config = dict(
    decoder_prefix_bidirectional=False,
    optimizer='soap',
    batch_size=64,
)
Rows from block 4 of the audio encoder of a small audio captioner, named by matrix and row number. Rows with one number belong to one neuron. Each number is 200 + 30 x the weight over its row's rms, rounded and kept within 0 to 999. All counts start at 0.
After each neuron's rows are labels from the 100 clips, of 14976, where the neuron reaches its largest size: "top examples" is what is common among them. Only what is clearly more common there than usual is listed. The data: struck, bounced, scraped and rolled objects made by modal synthesis.
# gate: MLP gate (encoder.blocks.4.mlp.gate.weight, 512x192), inputs 0-47
# fc1: MLP up (encoder.blocks.4.mlp.fc1.weight, 512x192), inputs 0-47
# fc2: MLP down (encoder.blocks.4.mlp.fc2.weight, 192x512, transposed), outputs 0-47

gate.465,207,196,221,215,198,128,199,182,199,229,169,216,214,257,188,218,218,177,275,194,191,222,209,163,252,213,192,173,143,241,153,270,197,210,168,280,204,211,206,207,221,152,174,174,183,172,159,197
fc1.465,196,220,224,233,172,129,182,207,156,270,164,222,228,218,182,204,203,155,212,266,222,225,168,179,174,177,175,178,202,249,171,247,193,181,174,247,242,189,209,224,236,220,196,176,185,260,162,182
fc2.465,161,190,243,239,196,256,193,210,232,225,206,214,176,184,210,198,229,245,164,208,241,190,176,221,195,213,228,207,193,186,251,155,215,173,199,146,210,202,266,169,146,192,209,187,232,163,217,221
top examples: string; small

gate.328,217,201,167,205,181,173,198,205,189,270,205,218,191,252,199,182,190,221,295,199,221,265,219,195,204,176,226,222,176,237,214,168,207,170,194,191,192,238,178,154,187,197,139,159,161,220,218,207
fc1.328,184,187,141,197,224,199,193,184,226,221,175,281,206,196,219,172,195,210,206,166,204,206,211,200,249,193,157,258,210,196,179,140,192,212,231,188,201,193,188,192,204,213,172,204,153,160,182,250
fc2.328,257,221,200,241,219,236,188,183,167,204,182,221,239,212,194,216,213,195,204,184,209,197,182,184,176,187,254,219,264,185,159,234,226,279,183,197,225,175,171,217,308,182,199,208,170,233,187,164
top examples: striker: soft; thin (high-pass); pink noise

gate.340,214,222,200,192,234,156,166,219,220,236,217,167,211,185,218,201,176,204,197,199,203,206,157,186,174,172,158,228,164,202,208,211,178,201,236,171,168,186,235,198,229,171,212,185,197,195,180,213
fc1.340,228,180,170,242,161,229,230,182,161,152,180,209,194,204,195,196,191,188,220,185,204,229,232,176,255,215,209,170,222,207,206,242,202,236,177,250,212,181,168,166,179,215,182,207,202,221,243,187
fc2.340,163,206,255,174,222,218,190,258,202,184,140,191,193,201,233,192,178,222,184,281,215,236,170,263,203,241,203,189,175,216,198,218,254,183,264,192,204,250,173,200,230,172,176,198,199,212,184,211
top examples: string; medium

gate.398,254,218,219,204,170,191,195,194,226,174,218,222,236,206,174,217,197,196,212,147,157,205,173,168,200,193,186,234,203,135,169,178,195,177,165,192,177,223,196,179,188,147,225,183,226,172,231,189
fc1.398,182,176,180,258,197,202,231,200,200,213,214,209,137,213,179,219,179,225,198,198,155,212,260,196,192,205,210,157,208,209,154,215,121,192,210,160,251,268,179,180,164,166,211,209,194,173,196,244
fc2.398,218,210,209,188,159,205,155,228,203,180,186,157,212,216,169,159,168,243,272,197,235,199,241,199,226,205,171,241,204,189,232,208,191,162,211,175,184,175,217,204,221,221,206,217,203,216,214,247
top examples: hard striker; small; action: rolling

gate.281,221,207,134,188,177,210,227,220,206,151,241,172,205,185,250,188,239,183,169,186,196,258,230,237,135,227,159,214,214,254,268,232,185,205,215,196,195,186,190,161,175,210,228,180,181,222,205,213
fc1.281,221,144,173,173,185,276,203,217,220,202,225,199,171,195,187,193,172,207,190,167,177,163,204,174,220,187,182,243,176,212,188,169,150,241,192,226,222,198,230,164,168,212,207,191,220,166,204,263
fc2.281,186,196,247,214,170,160,256,200,211,203,159,192,181,205,183,186,263,175,194,200,245,166,174,252,163,201,260,209,244,135,204,207,207,191,213,251,180,230,204,177,241,218,209,236,154,162,204,127
top examples: hard striker; rolling; thin (high-pass)

gate.422,216,183,215,211,171,163,185,153,239,231,208,246,178,226,193,226,205,202,183,201,241,245,254,194,232,215,207,202,223,203,185,236,166,215,278,162,194,191,175,220,153,203,216,186,160,238,267,235
fc1.422,145,150,166,215,191,194,187,149,262,229,208,237,172,163,212,238,205,210,228,191,250,298,199,243,208,251,159,216,269,168,205,174,192,244,231,167,198,161,216,146,182,241,164,207,187,196,225,204
fc2.422,187,173,246,193,164,205,230,179,110,213,181,214,184,219,217,149,213,156,190,217,232,193,239,223,240,194,253,163,212,176,182,261,225,203,165,226,223,165,208,189,217,223,225,152,193,162,214,217
top examples: striker: soft; large; round plate

gate.466,200,231,229,186,247,222,220,218,178,170,167,186,175,274,170,202,162,216,222,148,160,224,173,178,212,184,160,128,183,191,228,210,211,168,183,193,196,242,188,206,208,231,231,149,202,212,292,168
fc1.466,231,172,145,186,213,225,183,221,246,205,206,236,219,165,225,214,198,211,184,216,225,225,209,216,164,212,233,269,256,249,190,160,243,233,236,186,255,193,180,209,213,183,171,236,274,222,177,214
fc2.466,203,206,231,216,223,226,201,230,170,163,173,218,199,179,205,162,202,222,170,186,133,248,196,190,216,202,163,125,196,170,193,218,154,164,169,206,148,233,243,195,212,223,198,145,131,203,234,207
top examples: hard striker; thin (high-pass); action: rolling

gate.294,266,188,183,156,221,169,201,232,224,200,238,252,225,182,176,199,133,228,210,225,206,209,189,192,198,157,155,145,185,187,178,215,197,201,169,151,223,172,246,206,227,199,262,213,228,213,205,207
fc1.294,201,154,218,226,161,243,208,207,174,224,212,182,251,191,210,224,254,211,162,230,156,250,258,223,202,196,250,213,218,197,185,155,186,209,186,223,269,214,245,183,188,229,161,203,161,226,195,210
fc2.294,157,269,181,157,206,226,162,147,194,178,238,141,211,191,162,114,152,143,161,166,203,171,205,225,238,194,216,246,231,193,242,201,205,175,198,199,208,186,165,161,197,223,206,169,222,206,195,208
top examples: string; medium

gate.435,215,137,185,193,193,183,239,198,193,217,252,228,222,220,236,203,182,179,244,214,173,183,223,163,165,187,177,185,228,187,182,223,190,296,227,179,164,170,230,154,167,183,170,209,217,240,243,200
fc1.435,171,154,191,208,183,170,203,191,233,198,262,191,216,167,214,215,186,193,204,241,175,226,201,191,199,197,222,212,202,177,139,216,187,251,191,173,190,235,238,193,191,197,230,175,187,244,240,208
fc2.435,159,216,246,232,227,244,204,200,193,214,174,196,149,223,189,207,214,178,132,132,228,247,189,189,203,173,221,215,188,246,220,192,153,150,178,221,174,213,180,203,241,226,194,181,184,178,243,216
top examples: hard striker; reverberation; text has "room"; text has "reverberant"

gate.418,157,213,205,185,195,163,157,195,205,196,169,258,213,156,267,234,166,180,208,178,170,232,184,198,268,239,232,167,162,202,135,214,153,219,221,270,206,246,203,197,190,163,133,212,221,235,217,215
fc1.418,212,220,256,139,186,196,143,231,202,194,197,207,186,153,248,269,162,196,270,201,214,221,194,178,197,218,258,175,181,193,165,209,193,195,192,176,195,201,222,226,190,146,179,206,216,196,217,170
fc2.418,235,197,187,163,170,225,200,154,168,189,258,198,227,167,189,155,236,207,173,287,197,209,174,185,175,148,168,244,248,243,214,133,195,245,218,170,168,169,196,219,192,197,196,199,176,221,194,130
top examples: hard striker; thin (high-pass); action: repeated hits

gate.427,130,209,214,267,166,180,173,242,244,142,157,179,222,228,226,227,185,207,174,188,208,218,181,160,240,199,222,218,240,193,140,146,139,178,215,165,178,197,189,128,157,201,166,201,167,231,202,247
fc1.427,183,194,217,149,201,183,211,202,231,227,187,183,198,172,200,251,191,189,190,201,181,158,206,210,257,201,240,222,173,179,221,149,212,197,117,140,161,155,157,194,197,254,163,224,156,214,231,177
fc2.427,168,170,208,218,201,231,158,258,159,194,213,203,213,184,253,175,208,209,216,224,202,259,178,207,166,190,164,188,216,179,200,206,266,186,215,189,239,202,283,203,209,192,192,211,230,183,224,194
top examples: striker: soft; clipping; text has "clipped"; thin (high-pass)

gate.270,205,207,180,198,186,194,204,176,207,220,170,134,159,210,161,217,168,201,181,212,229,199,191,232,229,232,142,244,218,171,240,209,197,201,250,205,159,191,219,161,222,224,268,165,216,211,249,243
fc1.270,177,258,186,152,192,253,205,221,158,215,196,211,204,208,215,196,259,186,206,246,177,175,154,176,152,168,175,194,225,189,193,217,240,230,140,216,251,193,145,212,178,203,148,197,233,212,219,139
fc2.270,154,188,232,184,184,252,176,257,219,228,200,197,182,181,200,241,223,221,194,194,157,187,244,211,223,158,210,206,261,164,225,134,197,202,183,179,273,198,204,197,198,183,204,161,255,212,192,210
top examples: thin (high-pass); large; membrane

gate.49,187,221,162,244,227,255,209,183,197,192,229,205,204,172,232,163,284,169,208,191,190,185,180,162,273,170,179,147,206,218,183,202,143,239,188,200,201,232,192,207,220,188,243,210,188,191,204,212
fc1.49,171,176,187,187,187,145,224,205,213,220,196,218,221,222,150,219,138,231,175,188,198,190,222,188,177,193,196,224,236,195,219,189,215,173,222,204,178,204,200,212,168,199,168,177,185,184,190,175
fc2.49,250,240,223,192,248,225,222,223,228,221,188,154,201,206,168,175,161,219,234,205,195,210,202,221,257,167,191,168,199,182,192,203,228,268,184,204,191,235,177,215,215,200,229,155,159,234,227,156
top examples: thin (high-pass); membrane

gate.187,214,224,152,181,285,226,217,230,151,150,219,219,218,189,249,172,173,157,224,256,206,163,144,202,141,162,165,181,179,207,199,187,172,198,198,204,194,231,241,165,201,160,191,158,139,182,220,178
fc1.187,171,182,175,179,209,234,176,186,212,218,218,112,198,200,199,199,187,230,199,138,184,257,193,196,156,168,179,179,222,195,197,195,234,239,261,171,169,164,199,175,176,204,228,225,190,191,207,211
fc2.187,183,233,191,174,246,160,175,183,159,187,235,207,215,204,223,212,213,200,203,179,215,189,248,160,233,146,221,178,195,214,171,192,161,183,159,258,275,214,137,232,205,194,165,170,170,250,178,183
top examples: size: medium; round plate; clipping; text has "clipped"

gate.456,213,193,191,170,226,193,170,159,190,197,242,235,205,236,204,249,187,186,191,196,157,222,189,190,206,184,214,191,206,268,231,178,186,218,240,232,209,196,229,179,197,197,223,200,179,193,145,186
fc1.456,259,187,155,214,223,204,200,170,197,232,245,179,175,154,162,200,227,191,210,200,220,228,219,147,148,237,179,207,171,228,177,196,204,178,174,185,191,169,255,145,198,211,225,187,168,144,219,233
fc2.456,202,177,232,186,209,197,212,221,156,192,177,186,198,178,212,215,223,185,189,176,210,251,119,261,200,172,185,200,182,223,203,178,197,203,209,218,179,184,203,283,201,221,145,216,276,205,211,190
top examples: string; medium

gate.471,150,205,188,168,164,153,169,198,193,174,242,223,180,208,224,206,233,214,198,248,189,217,215,218,245,175,154,144,209,226,186,157,181,158,148,187,148,207,245,179,193,197,189,187,193,195,243,204
fc1.471,251,181,196,224,232,223,184,215,226,282,185,137,194,170,216,212,208,165,214,200,219,210,173,204,157,208,238,243,199,166,182,223,202,195,228,185,249,171,190,217,219,183,212,195,154,198,155,198
fc2.471,234,210,206,270,217,153,159,218,199,181,207,188,244,211,198,245,173,243,182,132,193,220,206,220,243,187,228,180,178,201,178,247,136,209,221,215,175,176,199,237,224,178,180,215,230,163,241,201
top examples: hard striker; thin (high-pass); shape: string

gate.395,211,221,257,213,232,181,285,210,155,180,255,192,242,216,176,201,220,218,161,168,131,194,208,224,200,219,251,222,210,196,128,181,196,207,196,199,212,219,232,194,183,240,178,212,236,174,210,187
fc1.395,193,200,227,195,144,212,190,162,161,189,167,206,203,250,224,296,216,160,218,202,183,187,255,161,224,196,181,172,222,248,229,243,184,204,225,164,205,229,231,172,218,226,204,157,240,240,169,179
fc2.395,212,189,244,215,200,208,189,208,219,176,180,193,244,213,198,176,172,274,198,157,230,238,214,199,222,194,184,200,184,137,182,191,230,222,189,200,239,212,182,252,208,223,138,220,179,254,193,197
top examples: thin (high-pass); rumble

gate.243,179,255,188,207,212,181,186,202,207,233,231,151,210,200,235,222,207,214,174,204,165,159,124,236,227,221,191,215,223,186,233,186,140,142,230,227,190,206,182,186,147,216,206,154,234,255,248,213
fc1.243,279,222,234,236,204,241,206,223,166,232,173,229,164,224,182,198,190,164,213,176,234,218,261,184,192,177,160,203,242,172,209,215,170,209,201,230,229,226,224,150,121,207,256,234,209,176,215,239
fc2.243,205,166,226,236,189,205,226,160,206,187,227,220,187,189,188,204,182,196,204,168,217,159,182,215,216,179,213,226,175,234,207,170,183,237,207,194,201,201,161,195,281,235,182,142,162,223,202,193
top examples: hard striker; clipping; text has "clipped"; mains hum

gate.38,219,199,150,193,145,224,221,211,198,187,218,201,151,169,233,227,212,202,240,242,173,182,291,179,179,243,203,113,200,170,175,236,222,231,208,215,175,222,213,202,200,195,196,178,182,163,212,214
fc1.38,158,235,198,260,199,148,168,211,189,217,168,234,227,172,179,199,240,183,199,237,144,212,212,201,242,200,222,220,171,160,184,209,181,168,129,230,221,152,194,191,226,250,223,188,201,227,192,238
fc2.38,229,239,230,200,185,210,203,182,197,223,221,254,203,186,217,148,232,179,191,149,197,231,218,164,224,154,180,182,212,208,155,218,145,165,249,199,206,214,199,230,185,175,188,196,243,231,201,175
top examples: string